From a checkpoint of a small sound classifier: 39062 training examples, 80.3 epochs.
Rows from block 2 of a small sound classifier, named by matrix and row number. Rows with one number belong to one neuron. Each number is 200 + 20 x the weight over its row's rms, rounded and kept within 0 to 999. All counts start at 0.
After each neuron's rows are labels from the 100 clips, of 14976, where the neuron reaches its highest value: "lies over" is the class under the peak. Only what is clearly more common there than usual is listed. The data: strings of digits, spoken by a formant synthesiser in many voices.
# fc1: second MLP up (model.blocks.2.mlp.fc1.weight, 640x160), inputs 0-79
# fc2: second MLP down (model.blocks.2.mlp.fc2.weight, 160x640, transposed), outputs 0-79

fc1.349,197,164,188,219,207,195,206,169,182,208,182,160,168,173,181,220,199,186,210,217,205,176,226,209,188,147,210,180,187,197,153,213,192,205,197,189,188,230,222,202,188,199,163,177,206,178,208,229,211,217,215,187,197,216,175,231,200,222,150,182,202,177,178,174,201,209,187,205,175,175,229,220,194,223,226,204,203,198,186,178
fc2.349,181,195,212,210,199,207,176,190,214,171,208,208,249,199,212,192,188,198,200,174,194,191,201,229,223,194,196,176,206,162,198,205,209,213,202,174,227,188,173,214,209,231,174,205,169,209,176,213,228,162,202,201,189,216,191,183,189,202,199,186,231,180,177,156,232,196,199,184,204,189,201,174,228,204,220,190,213,212,181,177
lies over: /ɹ/

fc1.10,191,173,201,202,154,204,184,260,199,171,181,193,170,239,219,183,209,224,193,197,238,231,219,184,204,217,189,212,198,170,200,199,184,232,202,170,188,204,197,162,213,232,210,211,188,220,205,189,190,223,204,199,217,205,205,211,202,198,194,220,187,187,205,202,203,165,184,200,191,224,194,192,199,209,203,197,220,218,183,194
fc2.10,230,200,182,193,227,193,201,127,198,237,237,217,210,196,203,205,180,203,194,193,214,217,184,201,184,218,171,234,222,204,240,166,188,194,196,214,223,198,208,228,175,205,187,203,195,206,197,206,218,209,198,197,167,186,222,164,226,182,183,165,211,207,180,220,206,197,221,145,172,161,181,247,212,200,175,192,192,214,194,191
lies over: silence

fc1.148,221,215,211,179,227,194,174,193,220,197,219,193,212,212,222,214,188,236,200,167,201,191,218,210,192,190,215,161,225,219,194,192,186,219,201,188,205,229,210,222,168,220,150,220,202,205,190,219,236,198,203,208,181,233,160,193,230,239,188,205,186,199,186,194,198,216,192,192,171,179,198,202,244,179,204,238,211,191,186,178
fc2.148,180,183,179,194,185,178,230,214,163,208,208,209,171,167,180,195,209,172,218,216,215,193,177,185,170,176,187,205,177,204,214,203,191,171,193,229,190,208,195,168,215,187,203,189,198,224,201,220,223,226,198,181,190,210,223,204,195,173,159,211,217,200,191,158,254,174,187,197,239,184,185,183,222,224,181,218,181,189,186,197
lies over: /ɹ/; /ɔ/

fc1.314,214,172,193,184,223,208,181,186,166,231,179,192,185,184,183,209,171,196,208,222,210,220,158,207,204,201,224,173,196,222,169,158,218,235,208,230,188,225,207,201,240,220,177,213,189,201,229,196,236,202,208,221,201,208,204,183,206,211,197,202,204,219,211,224,222,195,189,219,158,202,196,193,199,193,231,177,203,182,193,250
fc2.314,200,244,185,208,187,211,219,236,224,174,227,186,197,207,220,198,228,205,202,200,200,174,233,181,180,215,192,199,197,199,236,234,213,187,212,173,215,192,204,200,164,172,217,191,248,169,185,205,158,214,179,162,179,172,193,209,203,201,171,190,187,174,234,205,171,221,214,214,217,186,195,197,196,182,194,201,200,223,216,157
lies over: /aɪ/

fc1.84,159,190,196,217,180,198,209,173,202,158,170,191,194,224,236,186,196,187,204,226,174,215,196,173,133,219,222,214,205,175,250,186,178,197,189,235,178,187,189,204,223,196,221,208,219,194,195,230,206,180,232,226,199,197,232,219,225,207,198,185,184,189,182,201,188,179,156,175,218,195,193,222,191,200,191,207,192,191,179,216
fc2.84,198,201,208,199,207,228,225,224,231,222,233,197,236,189,183,193,215,207,190,196,232,185,185,192,231,176,186,225,167,233,148,263,218,226,231,231,219,238,172,173,187,189,216,239,226,177,214,160,181,212,206,175,235,205,187,164,185,177,194,168,207,232,196,182,241,223,179,195,200,190,181,183,195,182,192,178,195,212,182,205
lies over: /t/

fc1.529,200,222,187,215,181,192,148,192,208,157,202,213,203,192,196,188,208,202,214,175,234,203,242,190,201,154,200,216,180,184,198,194,219,213,202,207,253,199,193,199,194,193,167,195,203,218,218,189,188,210,223,186,174,217,214,210,243,208,227,212,202,205,192,202,174,214,185,210,167,206,218,235,196,202,220,179,205,201,187,190
fc2.529,204,193,192,191,227,209,202,178,162,209,184,229,226,210,194,204,175,202,200,230,190,180,219,220,206,208,207,244,172,185,190,208,154,200,219,159,199,205,220,195,179,185,203,197,199,160,191,227,198,209,203,181,190,206,170,195,194,234,188,168,216,177,217,187,157,209,218,221,161,196,220,201,214,215,170,206,199,218,200,184
lies over: /aɪ/; /eɪ/

fc1.376,236,184,207,189,193,208,143,203,201,235,197,191,220,223,206,222,205,227,228,170,191,191,208,204,197,196,237,157,205,168,203,218,200,199,194,168,239,206,190,223,185,191,171,239,206,219,212,189,230,211,172,208,182,220,201,193,242,216,209,209,185,197,183,203,208,220,171,168,223,185,213,224,239,191,212,216,216,195,219,177
fc2.376,181,177,202,182,248,179,213,213,197,185,214,181,225,195,207,219,211,169,182,210,232,191,185,198,199,152,197,210,203,233,224,198,205,186,172,217,221,223,181,204,175,223,185,177,209,219,157,205,235,167,227,156,186,217,197,224,180,192,168,216,210,213,195,203,215,199,197,196,217,238,218,187,204,231,164,191,191,191,180,192
lies over: /ɹ/

fc1.556,216,216,191,229,211,183,186,205,252,220,210,168,211,200,190,236,227,194,175,191,234,213,227,196,205,190,219,198,191,185,197,214,219,219,186,197,191,169,198,199,268,213,181,197,191,186,206,186,238,214,182,211,228,193,198,223,170,193,235,184,176,208,228,222,213,244,174,184,182,206,232,168,188,194,190,184,185,195,205,240
fc2.556,240,248,220,210,207,201,170,200,180,233,215,217,185,199,194,182,180,188,200,201,174,173,181,182,232,225,234,199,199,225,176,223,158,210,190,188,194,229,177,195,169,214,227,230,202,200,189,228,176,198,218,203,170,185,228,194,223,198,201,168,205,161,219,138,161,217,212,195,178,186,187,216,157,205,199,227,244,192,198,197
lies over: /t/

fc1.245,177,164,205,230,196,197,230,179,217,216,178,195,202,205,198,214,214,224,216,212,180,207,186,230,182,221,176,179,214,203,201,188,205,204,186,197,219,207,209,188,233,219,172,192,164,229,211,173,209,189,196,223,199,217,191,219,200,235,157,253,180,200,169,199,206,192,180,162,213,212,198,197,209,232,222,197,220,226,227,199
fc2.245,200,192,228,196,203,172,217,200,176,206,211,231,222,168,221,203,194,189,184,163,232,166,181,158,224,221,189,221,180,212,186,212,195,206,203,190,182,191,196,219,211,200,193,217,206,171,212,181,213,200,190,179,187,193,225,205,185,178,226,173,213,196,217,207,200,223,232,189,189,219,194,208,147,184,182,186,197,205,200,199
lies over: /t/

fc1.521,196,229,226,244,177,187,215,195,207,227,193,197,224,193,189,183,188,211,220,146,182,192,199,179,207,195,179,131,176,191,181,222,195,207,186,213,181,215,217,212,190,185,209,225,191,177,196,182,201,174,221,218,214,188,238,199,179,193,230,192,167,181,211,179,234,245,164,183,208,184,202,201,188,201,186,170,205,193,215,174
fc2.521,226,184,194,153,206,203,166,215,177,199,217,198,187,194,216,202,217,193,196,269,177,217,228,202,211,212,231,264,239,227,209,168,207,189,197,174,191,232,167,186,213,205,224,194,224,213,209,235,205,209,190,189,206,191,186,204,216,197,183,201,227,178,196,221,172,179,216,201,211,201,198,205,210,211,221,207,222,193,191,233
lies over: /t/

fc1.621,189,215,191,213,215,208,196,182,197,186,189,219,176,217,212,210,175,227,179,157,232,226,169,215,176,179,241,191,236,187,207,172,192,230,223,204,187,239,178,214,187,227,182,192,221,196,183,169,241,205,194,222,192,227,182,195,202,231,195,191,208,215,197,216,232,188,208,206,207,160,201,189,227,168,237,213,232,176,198,234
fc2.621,203,180,198,239,204,187,219,222,201,216,183,185,206,165,222,178,228,160,204,198,174,206,239,212,200,198,185,208,190,183,187,186,201,180,178,210,206,154,226,178,230,211,191,197,188,217,197,220,231,213,198,193,184,216,238,185,178,178,168,201,190,170,237,160,216,189,219,182,201,204,209,188,214,223,146,211,197,187,203,205
lies over: /aɪ/

fc1.30,258,180,206,162,219,196,200,208,212,207,213,190,212,205,216,212,195,206,214,206,174,199,222,206,205,205,189,168,217,240,236,211,205,185,200,174,201,208,209,207,199,192,153,197,210,205,245,188,182,188,205,206,196,216,205,195,181,183,205,221,243,222,170,219,232,209,160,215,203,175,146,189,220,187,211,215,177,205,190,221
fc2.30,187,229,191,182,226,206,165,210,184,209,211,176,176,208,220,195,207,206,186,199,198,236,185,211,211,193,175,181,221,233,194,223,166,229,172,199,232,197,204,208,253,204,226,188,193,206,166,248,223,170,180,232,198,187,225,202,230,218,209,180,182,203,217,222,190,182,197,190,169,196,247,202,204,238,235,203,225,204,227,205
lies over: /ɹ/

fc1.322,176,180,171,204,170,181,207,230,160,170,198,183,233,206,187,197,208,209,182,177,194,228,211,195,228,197,219,200,201,178,176,193,188,170,177,220,211,176,217,207,164,211,224,172,223,211,188,202,174,175,167,211,196,204,200,164,186,176,212,199,215,191,183,199,158,216,201,228,224,191,209,229,222,211,171,198,212,171,216,223
fc2.322,216,239,212,184,210,220,191,182,256,202,202,223,187,204,236,200,161,229,212,209,197,184,191,209,163,190,177,166,197,213,204,201,197,210,227,194,180,236,174,186,241,201,182,220,182,208,181,213,211,209,224,202,171,181,206,212,185,212,191,197,193,207,206,201,232,188,166,155,175,205,170,153,178,179,201,200,206,234,203,166
lies over: /aɪ/

fc1.596,200,211,194,194,211,217,198,186,181,158,202,221,205,187,223,153,201,163,211,187,207,191,189,192,181,191,190,178,210,210,208,203,207,158,220,202,217,215,200,207,206,214,190,206,201,206,215,233,169,193,230,207,222,173,217,200,162,167,183,190,218,205,180,195,209,188,212,205,207,210,224,192,207,228,221,180,202,203,199,252
fc2.596,217,225,248,227,171,191,183,199,195,213,201,214,195,215,216,228,246,219,175,208,203,176,211,192,199,213,187,239,186,176,157,197,227,221,188,194,199,204,232,198,200,210,187,210,172,218,194,195,219,199,149,212,186,204,197,208,225,192,180,177,196,200,211,186,219,200,177,204,174,165,197,181,213,190,202,200,174,196,215,171
lies over: silence

fc1.493,198,200,222,208,179,213,181,171,203,225,213,187,186,187,201,223,226,226,197,157,209,183,218,188,195,173,227,191,222,166,177,195,176,204,235,205,213,216,212,171,206,206,211,202,218,191,211,193,212,192,194,200,196,199,185,174,191,250,154,182,230,222,189,209,182,224,167,219,190,206,210,198,204,184,182,178,215,190,188,183
fc2.493,197,193,211,168,225,194,199,215,181,177,192,224,191,197,163,202,162,220,194,246,210,217,210,212,198,190,169,203,207,209,206,211,218,193,186,174,193,196,194,239,178,177,200,211,201,200,174,228,215,171,225,188,213,218,210,198,226,173,218,216,185,180,193,196,221,173,256,182,216,160,199,201,228,237,239,210,207,223,175,198
lies over: /ɹ/

fc1.503,181,189,223,185,219,192,189,199,214,181,185,189,177,216,216,157,192,192,198,195,206,182,176,216,158,203,234,191,212,172,182,183,176,206,211,202,198,211,184,215,252,215,215,200,186,203,196,211,154,174,201,202,219,206,206,191,231,200,236,217,227,165,185,194,184,210,189,182,186,201,173,215,161,180,177,222,198,182,230,205
fc2.503,193,189,227,217,215,198,193,178,141,222,212,184,180,186,198,203,202,222,187,231,214,223,196,189,192,234,157,193,210,206,201,214,203,203,192,223,219,202,205,187,152,187,182,194,227,180,232,182,204,231,213,211,169,183,180,203,199,222,175,180,189,231,201,210,192,201,191,200,185,206,226,204,217,214,236,210,228,202,167,218
lies over: /t/

fc1.204,202,190,215,197,214,208,197,190,142,194,185,172,216,197,185,192,231,196,190,198,198,169,199,194,192,214,199,183,201,181,192,197,189,159,187,173,182,215,173,192,231,165,191,186,159,208,200,241,226,198,208,185,166,189,211,235,192,193,185,179,245,207,177,176,195,175,174,204,164,231,185,181,244,199,201,209,228,175,214,188
fc2.204,195,201,196,210,176,199,219,196,255,218,163,203,181,176,221,189,196,193,223,195,239,229,225,228,197,201,218,192,224,225,209,196,238,239,200,248,216,194,202,214,159,216,199,223,238,207,197,172,187,183,219,217,225,191,181,194,221,199,217,208,196,163,200,202,204,224,215,217,237,168,218,217,207,201,228,192,206,204,196,185
lies over: silence

fc1.281,183,186,197,213,207,191,203,190,211,223,163,177,216,194,208,227,200,184,176,189,211,216,189,199,208,183,168,202,213,181,186,217,219,200,193,204,208,206,197,202,207,216,191,185,148,218,209,194,206,160,218,222,207,178,217,199,147,170,202,217,173,195,209,205,224,221,210,196,201,207,219,166,208,211,179,207,218,170,235,232
fc2.281,184,191,218,208,199,188,228,207,189,222,242,204,194,237,191,193,184,208,188,220,211,159,235,176,235,234,202,208,217,188,214,201,180,199,217,212,194,203,196,216,195,162,236,204,222,203,213,222,197,218,231,182,227,213,188,210,226,196,203,224,211,196,198,199,212,143,216,202,210,233,186,217,180,210,160,210,198,189,176,178
lies over: /t/